{"horizontal_flip": false, "objective": "epsilon", "cond_dim": 256, "qk_norm": false, "beta2": 0.95, "one_sided": false, "gradient_centralization": true}
Rows from block 5 of a small image diffusion model, named by matrix and row number. Rows with one number belong to one neuron. Each number is 500 + 50 x the weight over its row's rms, rounded and kept within 0 to 999. All counts start at 0. Numbers have three digits each.
After each neuron's rows are labels from the 100 images, of 14848 (inputs lightly noised), where the neuron reaches its highest value: "responds to" is what is common among them. Only what is clearly more common there than usual is listed. The data: scattered letters and digits in many colours. In brackets: how many of the 100, against the usual share in percent.
# fc1: MLP up (model.blocks.5.mlp.fc1.weight, 512x256), inputs 86-171
# fc2: MLP down (model.blocks.5.mlp.fc2.weight, 256x512, transposed), outputs 86-171

fc1.43:487504423519509438519415548459504428476532465506501496500508507488511512520473517597561591429386541430421500521469429460539493476550537521538510506541457430566502599575580456436512527469512492436499568441435407487485450561449465527445571407380415537478507588
fc2.43:491600502519440414388520506538506478577483465474586491522378499523584526414497487473500567559493503540496424495536459393431464553545432507432476516526511475519456493527514502426562407567515527569623523483531479449598498518596426452558480447533490440557464518
responds to: blue (61 vs 20)

fc1.163:517547482548567468447498520458492417517503546399432504494433463475323510432457523522484492593479565409491436492469449542505585403412480472485495566560536507526510535450559457549564386578544519564457411548555441460539547522483480576492566573539470531548521556
fc2.163:486531424523376512508454466553507515515713511501562453524580463570519621471445492495496554478471566507539519553532473546431461355613628504494435520469530494625533528451527518490488521465530412473481583577526469471515543522513505513475474494501494493506580517
responds to: count: one (37 vs 17.2)

fc1.205:539497506521497523437380506479472461592501508535525437485552417484440561564522625475492534489531509515572556515444524443577560485537515514488404547438568500586509443563575539454440503619508567461494459465475421512541567535543456474491455502522451517543482428
fc2.205:506486506562549518543615463546448530405512492440441474525459423502412472532475484440526523495391435517504506514447523448537495507441496558497566456543542506549451518490589524487381483357479567529474497512527436520481391511564497485553460496532497487523512517
responds to: blue (46 vs 20); black (45 vs 19.7); brown (40 vs 19.8)

fc1.492:504579493544512451416475484522434446512526546549538506496513452489516469542562364519576534477459548491533461511482495488557478407540568460422497490534588445516516533452519473588554511500502472453552456471541455565445627462487470542360496479564579507515530452
fc2.492:478472476529538595480561590500497503408524482499534506446525481468483506554545460524564515468597441508537451465431485414462559577509412548429480438415590463487527468458495528420559552427484453374543454523522571439507502424576449520520552557447467448572538524
responds to: yellow (42 vs 19.5)

fc1.341:520474459517512455488324511513502449519520490532652532519519511473494501488487503536445470470463470473453557526503423553511578498558548459424506524505412500516570475539502508529523473563468502527435466388513522437462514558437458545448430532538470537506549483
fc2.341:495464561544523457519491576470495403476454496446339492488451552510499600434442527618564492475615511416482440514448474495458442512420534504457487498431535534541559509537499469415547577439550522580491498607501494533465436538482486447472442461463502551466402493
responds to: count: six (35 vs 16.3)

fc1.268:528405468441468476478479514474517453554448430418441503467494541575549518485483548490516406406491484381541451466511438605486426469553534543415451576500452512614530474513533461461458531445474494552572530441536515552450526620423590595579497459418542452435463514
fc2.268:444473519475501526471500572423537532641520542541493444434503427492450503513437549503522457438519446591546515443527408456487542417417549556513463477466483530443529499480483466500627496503494473523368446447561523508444471530478519546519498459534453521627399465
responds to: brown (50 vs 19.8); black (49 vs 19.7); purple (44 vs 19.6); blue (40 vs 20)

fc1.292:545449525460501464504486442491534512533572500539517538514552507491490500542539564521435497466491504499387514536560486397476542542516558422480536564557546513473436497537521507542448463482512491572372520412446543473544548445571513464560487505420600465454510450
fc2.292:468601549517527475535459457457515523508521560481485517550493489543491515619561561646444474594524485500471507535535544486472499537483479413536478492435546483480370467541513516461517483519530408502538520505458387461540498586505491470516485446463515468452456474
responds to: blue (91 vs 20)

fc1.474:486573500472484478534561481471462512486446472416438528547518494478514451579557471570540525564472505449444459469547530530498536475495569459540567565550540423453597494392538584443532528505458573502554526426445530547442514443512446455497567547512465537450541523
fc2.474:468445484555464554467517530485628587624484582648518587578509598412449520555475451572433577478555546524540529477472504560502468533478384440561454526497512519494584444580470517506484480573597496479523424499508475425520529550538440551502540482543510564438513543
responds to: green (67 vs 39.1); yellow (44 vs 19.5)

fc1.6:556453386519570475550559476459505468429428454441544640427503444515561516491577513509474554516425512504446527561470482528499516499507441497571514425520468505484646448464553595504473542510347537480526505488483544534494390410483433508565484484460501493469525501
fc2.6:565494548543610459479496523569448526561419490613467525467532538503561467498420561579475440541568504448457475423477459477528462504477485433554554522423493458568564470542559513498421554494635518481582494555575491459487584489529439492489528482450484518490472554
responds to: brown (54 vs 19.8); black (45 vs 19.7); blue (43 vs 20)

fc1.498:530527572542528584502444482467542512494514439506478410432469443470563582401467435495461504450450536508426590574330560446447495528414579492524502497533499492495529507579545502463493557451460477591449576500594508520506581423407498587521443471479506456489559381
fc2.498:418525489400486548571496469464545394564522428573552517626523569482424467577473479556528478437555532428574459497488513521552437493484469538425457543503513486571568542545459492521565537487425515439585479472459493457473408622524498454471515437485523414563473537
responds to: teal (73 vs 40)

fc1.490:493492479463532541516614503399509525480582508544526506405603479498468435499559445486483448481457446537495455566519439476448491518507541472454550521534512456511530571424462486457504470412586572450488504550517460516538519491535477540446514433486490511476603519
fc2.490:523610593486458458490513560538427518511510464492489458541471483476484530526514537482542494560523500485414499444444571480584469554481483491474505449527414575523514459494520514570481593548485504561456458489545472456514418538496527569543491518548545534535499510
responds to: yellow (94 vs 19.5); white (43 vs 19.4); orange (40 vs 19.3)

fc1.136:449454579571474548492539447386470532492499569427513404424457476380522480549514454445573500510396605474523539488466543550502483487541583483416556519496501481445436523599527489459543537561571514590460545484407522446476554544546580520517575543474589425424546478
fc2.136:500515457510450484470485562570579510552492482466397487491513435419492482434433552521503494423565420556510504479407453435513487496546493515469441490499434472522532538481485587561585440459523538616475495521645481542408487526517565433461473640533511452537469382
responds to: pink (66 vs 19.8)

fc1.463:516562487475461528470459463524548458539532519558512472498422427506453534494487444578571422489430538428486484492524512557481563466469546467505447412565504521418554469494373489528529496486508433563547527529536543568431490538559499554536503494505431561510550449
fc2.463:420457445424418420424588533493589465526492566453570450601526506435443464507494543456689582567469441595501520485492504446509439507538550451519527578497551504427561482606446440526453527657542507463519509467523481442446483360481517435499491503497476509474520491
responds to: orange (54 vs 19.3); yellow (51 vs 19.5)

fc1.415:514536487567491486442529503501498505472563498621571492471514444518399554491533480488481487470452549507451543527483493480421556599447446426503520450534517533394441494566439467419485496435522519516460527455562548569484488514531474486474506526481536543579601497
fc2.415:539520459499488477419484532537517439486627540390489494456535589525500458468490503429536547532546422458475583470521510544518389303581509558583496524433524565420513490407442444537514466500455572486408535547481483403478446511493462454588544472504571474475525545
responds to: orange (55 vs 19.3)

fc1.164:515463574518499533532434439431543481570515441501434477464460425590393505410492466574497448446589448424552516514499479461470506543451491529483501432557482452443538538570507461396527470503548407442456546555536484474517467517537499580530403545512558572523549389
fc2.164:510552558559568454499489516548553474467530542432601493571421477540563473530505471593490500531443593553556427473552544532594531545394488500531515581463532598455485434460487466596440503514483433449523608514465473466416460524462555519534374467485568574576514608
responds to: black (67 vs 19.7); brown (44 vs 19.8)

fc1.451:561551465595390444527490554496508544428454483444563467495475504474413502453516478465464523430572587550551519495368503458513489676493559483463575459458552515395443534483541537498436480580460538427463461554455536475460534562519504467547492457492549601521489525
fc2.451:447485433549431573406507507464504514516493514483512552522489524527423529461565495481502455553515458496573433552420480490531455262542456539516414370497613468451526555375481506524437483454573503498508466449503463550532503450485467482490428598492529463410504496
responds to: purple (72 vs 19.6); blue (58 vs 20)

fc1.73:408553478461510493532583438523542498486524465533455423487592441515507540497508511456532542500477552512487485480505443520511460508490557457477532521534489486525475542510514519483551472488548484541412533528470553541549351439460555563485637409540467444414483478
fc2.73:495542415520581533560474488546470477580489540516579496523480560519521452494566482482539513422528445409515523543571463510536589493535466543466578584504542515521525508482472556568442499526421451559512537492538456525480494559414541502429428581431524515604546489
responds to: orange (74 vs 19.3); yellow (42 vs 19.5)

fc1.317:504558520524418455472423566519573541478514467485501482463510510459399559465500542568482458479538487469514433480501516563555477466527521472486550393503457538496476457508604540579475399468590552402536410541398461482460555449473526596584421568464453471457634519
fc2.317:437478445518459437440534522507377535440518568438492485503539488533467463463426502554480471518505539527466421431462495606486546511511418495525518503428465538481597460458590508534527479497452594527487498475535526547407476478534508515500489548594522487531479572
responds to: red (75 vs 39.4)

fc1.135:561509413416423472462499485491500522533482489568475519523523487582468513463597540476419535473483523514401464483473568457537501564542415518521554471662485477508559447381551590510495521480488504488514511499533516517466410550426573469547491489544593450528483546
fc2.135:483460524534433417467474531524530510522483540507461420511495512442469462551413475426499536575554428513503416555557445517458517359552548542502509458484545589480377439536548471450531477483538569476489524540494471446486546528498577446568478501486527532571503531
responds to: green (71 vs 39.1)

fc1.148:524520358445493452522476559481468458541479592451428465604515453529435464532516491452504469588466518496431450491565517533496483481437550472455536520498470405506564559482506557498489473512529513479504458512568550472469535485516505505507526514557515561444462530
fc2.148:413433443445536633507538457597542410524484463563513544554583583466433434505509505472502572432504539525467419518488509512507500478600483481504490560498492567565425510557487506540499501436519427527509560471415583581427443595510478465534474491527429543515487519
responds to: purple (57 vs 19.6)

fc1.76:479455489381439548486554447504468598463519384537500503493524498494593502460580536548494504604479524511540487462497437450503498468542472488496603585515472504507493495463425453427539532519565473513507489506401465427591485538420555448496518404535618518421498551
fc2.76:454530499485411567490469544524449525468523453509473413556480465458521500521549499408580469438556484512576465471586579502534470508515502455473400505484462581496388533517526428454554560505502542439532434491633506534532514507519552468573538530498490451576524523
responds to: yellow (90 vs 19.5); orange (42 vs 19.3)

fc1.105:497457550513494469527450512522430479560501477463432531509487540572483464497557459460439481486464503413508526488420536521472431531429465507502510531517471511542372524539496452551483542454446498521564516385572445546407460538544497562537482432572466497478478485
fc2.105:535525499555481484497550425500511565474530519602484458554448576498529529483357455525450439511583465491542503460489477527573492464495520527491514512448552482548431524556599561486501578434629521534504455495545469502494520531478440440514532539511591510426526532
responds to: yellow (56 vs 19.5); orange (50 vs 19.3); pink (50 vs 19.8)

fc1.96:477599468620390496504539450532455485554522575510534489382560515397643436484538485559472539500495497513534449423449548575506473598450529429585489524493470598509539563491592573469497489536506523525585490489497501576545547511396538474520572461478439505486460529
fc2.96:462464443544354476501481547457505532476569507412518499527505496395521593500524504439542514504407511529610515612492435519513533366477455533585541506545628462530557486538583517500514508541537557440564523417520439401566476494621462455533494519518494476449543476
responds to: yellow (56 vs 19.5); orange (46 vs 19.3); pink (46 vs 19.8)

fc1.132:616484554587478517492570518477463462546571489494504523509458414454535535486494548435462393432542531528502484409522492491491452558505431460482552517485557538455526424540514439620461499458534628572559544518475497509474533541549454598544454515411579490569480508
fc2.132:544550418537518586463459523542521462452531467493536545595463472407511493493563542577608451524383511514510491515506506484490586450526521522562475562491497616538599451526524427410520486461477529487551492499533557487469425528441548531560504445419571502534608482
responds to: orange (60 vs 19.3); yellow (53 vs 19.5)

fc1.211:515553546503442563496554503416396509500520442562573480504480453544403628512463588515441470492415474545467496423548529490478463491567544486490468442503464548540480565551536511549523490538586570510379567417497515450564486494552466484500517461484411580507486448
fc2.211:456524510489577518457479590487470465495489390560488453516522517504486605467502525460576516483426418496489451543458446482444445418451474461526546529403539577535526504496523475503521592551516512472513549416522442339499537551512434455514461465503492501455484508
responds to: pink (61 vs 19.8); white (49 vs 19.4)

fc1.371:514520632518401521479510513487546547495533501468527458480473432521511591522500496519554457434565524389485499443403464472469464579482391468461609540472556549488558506509557462521480473456484510566455539447498488525518526474427454532562472430472572534491503527
fc2.371:546564329529444437491516462448515453485544518469498579525528450532475401479519519558516520570431480614508457558524569520463494336522532556579450437487540478449525490459553554503582538561501487445468486535477502469471496516467515462526479489501463491446500447
responds to: pink (57 vs 19.8); yellow (55 vs 19.5); white (54 vs 19.4); orange (42 vs 19.3)

fc1.245:410561606538502473437495556486521460517511524494473597487490535455439449491522466431498491403651532471530526568487569518490565526463472446512539512473585506467492463605591621602561482440459489488519448511522536464518547532577583476531455386483509499476536532
fc2.245:488510459490527523479470511533521455558489550598481695537582484448533460555450457509588518522428532511516543581452483525575470519485592479497463498484565653482388402453447552413587419456491423487509523480444538519493422452490508533415501564431432562506452508
responds to: white (51 vs 19.4)

fc1.441:500606408562520501499516581436615518465573382559571471444449504593520477513568438515419504418492492509520548513545440518448543501463593473513566452572487468462590511542540479470609526481515530460472571506481531544477452518545577557521524538516486471494479511
fc2.441:515466526536502576470426410538488517421483511520511447487469473403487520400532468408449397605487544538533533525542541402431528504478578476525449524487488580576567534507487447536500443529504504568399559530535469545493471487544562437433464464553507508485534506
responds to: yellow (71 vs 19.5)

fc1.445:573510515534508514520513491590493513547541466444565610493499592450569513520548453582552519512499584512548512454528443479498481479520421432564546481461544491574455393501499476529510552544528524657457592467548547440489468443478545517522455484546489544540452459
fc2.445:542503405570545427398550380462498548443506480489565463434446571484590513489556514442433550493416440447489556529482454450566477534499557496509472531515552483506611459480443354442483525484480501518472485472515665543493530479537524543432633558415507507510533495
responds to: blue (63 vs 20)

fc1.172:431495506505468409430454491504550436459496523597466533491467582477485474487583462450550455418542531485533448474504560528537498561483505442495511491466464500501500464588453457508543457593574542458632511633465560537496497536461570550519446451475503541517461510
fc2.172:487522498483450607491498561484526483525562526440537504543515502462535496521512508566436506489478500515490527461536517502534494420448532473429522489568495521541593532442504440497481477448489491612562443357502513497526496609568524535511460459477476422462405451
responds to: red (99 vs 39.4)

fc1.180:507463422401469438485556502500468505543538411556442498492557481533422469496509506533550609552453462528541386477529487499483462470472555469489556498549501464574516507468503477451478469530513556478541458525613524538540554520503525560545525357560546522546554532
fc2.180:366528460504521411456502510453499505461525504484527437422463561427437510587483496453555491443526512505489403476477471486453512480505531463517374470509452523505457444584481558532492508525490557590523425506406518526487468483561500493619496549484472502601524525
responds to: yellow (87 vs 19.5)

fc1.466:558453525493522474474511495518530502484540532368498507510397526474547498412526607556574511565487460461452477560486461576558473547424556492559581486600364541494579547480524459481554474402498370475564517495515593536429431515459501548529525504565538440452507480
fc2.466:475522565505492479495437551517485515515477461677455461534479501521548519504474423552502541429545533442453514501464514545440526373544453496550467500365472490529515600492494480470551533614501377511526533483484514382531544516490440505471515520514486407481517495
responds to: white (66 vs 19.4); pink (52 vs 19.8)

fc1.158:519509532457560501511566511435497500472490467386423534544511491499560478493465569469485564454477467571514418465485452414518454495458430504530536463510481628438515545472510499582544532591500487457498455502523470540524478514497536517538462470431598512532539537
fc2.158:396506460578500442505484516463552534506478499550471561445549559518492515468469463515557404481530519447443487524455536487471542489511520540551471551471464466524571559523514455422536466454525478515524427526488473430549485562593569503483353519465561546543415403
responds to: pink (58 vs 19.8); orange (50 vs 19.3); yellow (50 vs 19.5)

fc1.324:465553522618504410562482507450581566440510482460551561467564534497533508584488515471526521506521527473449494492500500436509486474591505514492579502563498567497523559359459452426424476482467471486471498417484507529488537557528545552477445524539620582502453565
fc2.324:583419499518544520439466498559388614537526449478405582552512499481416506558518497493572551542484514496413464520492500479527510514441535538480458497496500517510537469557538458628443417464553544467458444568532412452445480553633535461527387563422552470508468494
responds to: black (40 vs 19.7)

fc1.112:436554521489514486533498450514558545500495512484465490493533484560436433421528440546475431383651439481560541432546549576532447408442412483535482475508585411438532488485521487521500476532434500471507563496476491336569477493496413481449479506516554544487502531
fc2.112:462462418476495472489511478529577586517484544545512553512516534638363552430502466495541548549345577567537477436488470561537574593613537540540515546445523589461550459589456526501507434591529416538481540474492493576573528528489429517512455475499515559447493485
responds to: the character C (28 vs 9.6)

fc1.342:394541582503416445550499467522450486510518475536563461567493472471532511466588433488518553522561445444484458497512515473521478500441539455466500562538537544547469456488464512425470561351474410406579541438492453522460502489500464529479563500526415476461434489
fc2.342:395479433529426521485513518454510607516576510487518553531575433472541476426520507474510532440425517501572421422483465553501506466619526578485452464427490542528512401507454588486454526525597383494508507540550445496526452462556447523565453506485481558404521520
responds to: green (80 vs 39.1)

fc1.81:468495456540525545523457504468493542444553519412566536518573513565483399494525585522376468484481543490445503475528466515447473544502618499417483515497492472604561504585403544489446475473479505596502467440449526449589534519494540572426428441405497480563568554
fc2.81:402545579517475423515485498450486451581458462607511533480508490532448603500500568513527516408560498568431542400456532515499557485510488503456503467530470526562451485569489551461436435493462446397527534536536551557458519526474512561583481549478505476517431468
responds to: blue (91 vs 20); black (47 vs 19.7); purple (45 vs 19.6)

fc1.54:485371445498479509452485472517599419585408538500471535515455450459470442578574485456533494467538525454529582510467544537495379546517560436592510577434547476534505516538465506541456558493500550459508574489516509574478529594474425512509544478533560510458592530
fc2.54:420660575496560508472540490454492491480271399449519494503530417468514479593454527471522470496443398537514533490547476544537618507416516422472574503558537511491521486482452528482422502435537584475532526464521458494507543417538505468521461496547589566432450524
responds to: black (44 vs 19.7)

fc1.278:486469505510551448451498528455425457565434352526595564578455491542472545462521521465508508448533543560509478544502491625500549549436426475473482556537433517542458505457515440547517451566532478499547511484534576411445609469477492425464427571545467616439512551
fc2.278:494537483495554398475515447568509499532480613555477430483557491538453453526491492451435550471486444416490452395515444457540486465542464630500464435499467516586595604523530527469533474413495430546500401534384517625553450478497521553539584528476485523456517498
responds to: count: six (42 vs 16.3)

fc1.13:458552510484518406467461540512422556469594460583484517483511442583608561488481482505481472525478445463453513583454398571476451569398562424488488366513504496414452475485413558502587562519518489457453541455474519550420434508542422601514414510505467514434424499
fc2.13:426423575467438615509539462467459471513601537519594533505474399448437471437506467385438461572490583570518468506566586531465493416598498462462385492494468581522571513494436488471506460515485490474396526568485471548437401436521490555513419583503505548539527526
responds to: green (82 vs 39.1)

fc1.37:510577548495622475501515550533578533411507558470586534459491507526514416578563541543445444510567524480475450506533597447486493513468487489519586541472452587515433434431504515453462535502440531543472443554534509453412473484487461497436551520533587418534472466
fc2.37:523510494518509486464446410583513484521524500456505483505593555501600516498469551527531465555495601460627360523544495427504545525494512503541445472523463446499452582526509470553505490532576532513477488484529510626412502524568509525526451461549560481571481524
responds to: black (50 vs 19.7); purple (47 vs 19.6); brown (42 vs 19.8); count: six (35 vs 16.3)

fc1.482:556509484517501513579534455566452478511581483458538521491612569496500537532503444477560485582489560486393409392541464488525424484480513479447548395517506537465599438503496493508499610627510536533544623506445512465467383486466422550490483584450546434469440481
fc2.482:505502451465446526510461534526569487483565456532417570452517476411524445588453521531524434476492442521390480614432534514541522480486523484471454576536572600479457412452553581479488535398589522452515479541490495536549555574463450484515433565569524526482444559
responds to: orange (50 vs 19.3); yellow (47 vs 19.5)

fc1.4:547409460444424484543516433485478512459502454471487560573459410523514488563487565532487527617472630471552540533483501519491608535549497454509402437540496502570516445489427450409491565541473475585505481645471458558368450517430514534527385482533429510438589512
fc2.4:502566516485376476479458511454580543490441605514524505431493485532520543474584569422487492453374564507537517530525404503562619496511527545501536530618470563532531542457448443527474476515436550463462467466512431476502486460530518572483474556450524500519439533
responds to: pink (42 vs 19.8); white (40 vs 19.4)

fc1.141:495489448556469518478567477515476425521595481423510570551562455377522505442430552445475495462522542548523500394488455492508454544555473465490470502492575552507552537470516572597507518467524521503541467561535483543451476403436478424494485476506475429559491469
fc2.141:556485546547576478524472602520526521554510538477535480463539418488479524460580521529543579479509549439475569448544534554532435527445581582538567498543543499506508514522425437461486487577496535523472417482485497479466524571541499575490442491586493518386488548
responds to: orange (66 vs 19.3); pink (47 vs 19.8)

fc1.119:562467540558446423460730484495487491575498557477480499494497526451443485463533492553567472432455509499488478497540521557494494450633489504469473508520416587544452521561486499500372509488472512443534426458546527389556480495504536486506542428469467531545491516
fc2.119:492498440518384499485473432475471514503492475516530462457503568422498469476507440514524468502522501475440482502459579540547523576359554562477500517531496557544524484485491516513420492562509488535453468511443482680461510517455472477546487531510472546506480495
responds to: purple (66 vs 19.6); blue (62 vs 20); brown (46 vs 19.8); black (40 vs 19.7)

fc1.511:510554580471447474512406515498507482452448571527433556504573534434494543437388475510522518450571536540464496413455531580478551492482516480480501500423489504446566522417519582576545499516567428491478373461526554479478485394520380375488476573487503579567478534
fc2.511:542414403432482566484438582457493460552425518429454560489497521463469403528533530539526525542430528470534555477498526520388525435522471450553515546449482560490417420502498495556550516477505464572520448553533509569485477488471455493465506556547459437525361548
responds to: purple (53 vs 19.6)

fc1.23:426539481479433495483457483498555465518508561499640543488518541499430442500533497509493446463510458463408423407571492532501571496493517565420506539526522532606481478495478511501503470500490500548518496507528485557440515481480560554470461478461614517414505547
fc2.23:463443521562450442464534474567457474455514450540421499466435488609467550508486571615483499497529485482380446491530509549408415529495418513490546477486513443526507477441589555524497365540531462393488480517444507435526459528517524503540468456439593530448466484
responds to: purple (87 vs 19.6); black (46 vs 19.7); blue (42 vs 20)

fc1.499:502528512510463442560529488463483436482552505382521562439522544476564493526534588497541576526428521502457473545480465529501409484508598411520502391520570392497527383533616487504504505456405559534494502474473475557435478459513477416507571488567501449498513470
fc2.499:526490473504515523372490512507457458489523494597504489571531578542471523521452500457478561446514440513511480459488481450497570487518383449493516609494562485514598388529561523470520609566585480435551577449503376459489482477606401508533518504415508417510562449
responds to: orange (56 vs 19.3); yellow (54 vs 19.5)

fc1.198:482472614491477548530474501437543494520457536575496450586472458482493491463433460457437466469489538424383530541425602458515451507422458475471520514612393433459514432564543543459489465497459530545513538473553495578482456533447514518483523455434480488512457498
fc2.198:524403498482513464594485473523364531513438478460476550565491506422527507437472471519388406536474459536409524522594385514517539480552570475447538572507487457502446523485507500522441479436619549535462474516471521562412444535488508483503482440569501493512487515
responds to: green (64 vs 39.1)

fc1.79:486459479427549499547527447525537555444515498459565491466461429442464540406541436440470536519397484493454580474424498513489503485529502508506502617431501475497468544451545453458487539481503549606537522574470473472456566467520500538523498640476451503489507490
fc2.79:581508543549548504506489555477445431536483611575508375502606467511526460399480506452522586435527572531496597457532474543404431430516514509475505456519501469498483545583485497569482488432542569490449530497538488533473469504510550424587494495592490519482523396
responds to: red (67 vs 39.4); orange (45 vs 19.3); pink (43 vs 19.8)

fc1.389:461578532471470506613338559571548408542417467463411464523528505474440600512465473531435586572461500402473464527437452537494526492392514437415511518514513441451499456547448457471483515549579432480408509509449527511514570488496436426515514571587469533485485559
fc2.389:516481494480593509423617587364498437473394535546605468537454460542468434507503493561469481496502603523470452494515517526467470508515613492438527466519514573376514522521482467525551568506516509493450524571523476445520440575520523466513467473538497464595474491
responds to: black (67 vs 19.7)

fc1.111:484594511491482469432518507462449458467459509555469499530476530485451552460521525500544406538501420538497465475528500582461515509547488509453528454556430476561493470518578533502505466526521543637512497521591513346471480452580512522512552537482536557343536487
fc2.111:465361469480539407500426447511494461562467482426489522592417483495563480417524562455505499516491458517554463569438504482582519528391469474460581506528484525482518492488540573528567557463396509458500512530369537571556544466533534524517537463525572580479531435
responds to: teal (87 vs 40)

fc1.438:489482581525499463451553482439564461435565495434404494599513452467488449550446613603502485489539600508448518492517500487537576505471482549568450513481434523512492458479571338439506540542456440550605497663535507491432509595500551600445455481497551452498520437
fc2.438:463516513465572409525512582551548443532447618475581569480557475469422526529531551558489546583491478518486566471464517497521454485432608537511605556590422505513510488519556474571484579508526556470575526477442453524538503525488595531584450517453511479512496564
responds to: pink (56 vs 19.8); yellow (50 vs 19.5); orange (46 vs 19.3); white (43 vs 19.4)

fc1.436:467467447541616513495562513528489467493450472450462489468592482518475477598555521420481518519514609461450463560502508413552455533482472494520558482509438586430486427537363526514407430481435550575463467591571481474520544456548566455483495572537482536512518422
fc2.436:479475536490628561513485524426545530483429527566481440445443468496404475638559496419491441488550326546500485520462495515530602468456627502562487506497497505449568476496355540552380448485539547499474508458418510473539455538453549482455550495533535562483491499
responds to: black (64 vs 19.7); brown (48 vs 19.8); purple (43 vs 19.6); blue (42 vs 20)

fc1.279:507538481486473474498437549430480499518577486432506550495561582508459401575513468487431492606497517502496499531480489539502562529494495449472603487509534525605359441605424462486510535552521473495482382599507532457376508570512444511477532536458414582394355596
fc2.279:573509526461493531562442476444462489462451538580523523501433547620464508501527410488514508509582501512532507462658485568518501508460496484476483521528481530480407479441451508470504470462496460619505452468569599508454436480499454435508565450499553504455598448
responds to: purple (71 vs 19.6); blue (71 vs 20); brown (40 vs 19.8)

fc1.240:435521545450445527549436449496515519524523454521504508502528528388485566444572537486481565400550464508537570523456482502511524489578558505468507565514472498445459521480468489593515521520436449473541460550539541450463409549452473505426531524482446470499532458
fc2.240:555467487388498513506502505531427464569513566429490510608415439500462447422502439578512446553446565488524596542459537412555479510491468583468498521525542426490564573468500515530414522480478461458516601424509502468517486561442465475480498532522496630469436526
responds to: blue (89 vs 20)

fc1.267:398491535553492488575516470532434464608513565493426520457534481484479437511525601464511475486474557565521556446538630500592509440519557511448561557484501559510553499434534550392414366590519534554468483437515483512475422573528507614475577445437487458518393548
fc2.267:449542522483504447424464501435552446554485469509594626536331531419448634469465497493485419512562529472479530518526403447434486537503423399489432387530478490493490525519565416414481472400536529542479539577472500501489478497439481401489467541448542526487474577
responds to: purple (49 vs 19.6)

fc1.379:499528540549494484435444479575550438554465473471472429561549472504521513436589635439548522438471467458528491544464487445476533516478538501519431491486508588468480472481544370525464585484391482504530545487499506508531452486409483522527414508537462488544437556
fc2.379:601499482506461459570546516503473456525490513472491484595409523613514569402492457597573428556580564534556481466563433493508491516507530450493492435439434601509568478525523457481556568522505529483516545536525596492476601455518500441509532510473518503473400464
responds to: green (68 vs 39.1)

fc1.259:570517481513417443461546514485515508423438508494487495547490521573511490456508458419424448545558501504377520491416437463482533486484499520573492387580415445461478561526534502518565561450468498481502441551512551438468507481500589475591483487538551516534497556
fc2.259:575525482510405526592467409427506520591443576552498550452481586544438504505494464380398484470493448483417491460587561487566490474529486483546559530433515610411428608414543473463490493464494506510522470530478543568449534563492460568461519452525528546525427532
responds to: green (76 vs 39.1)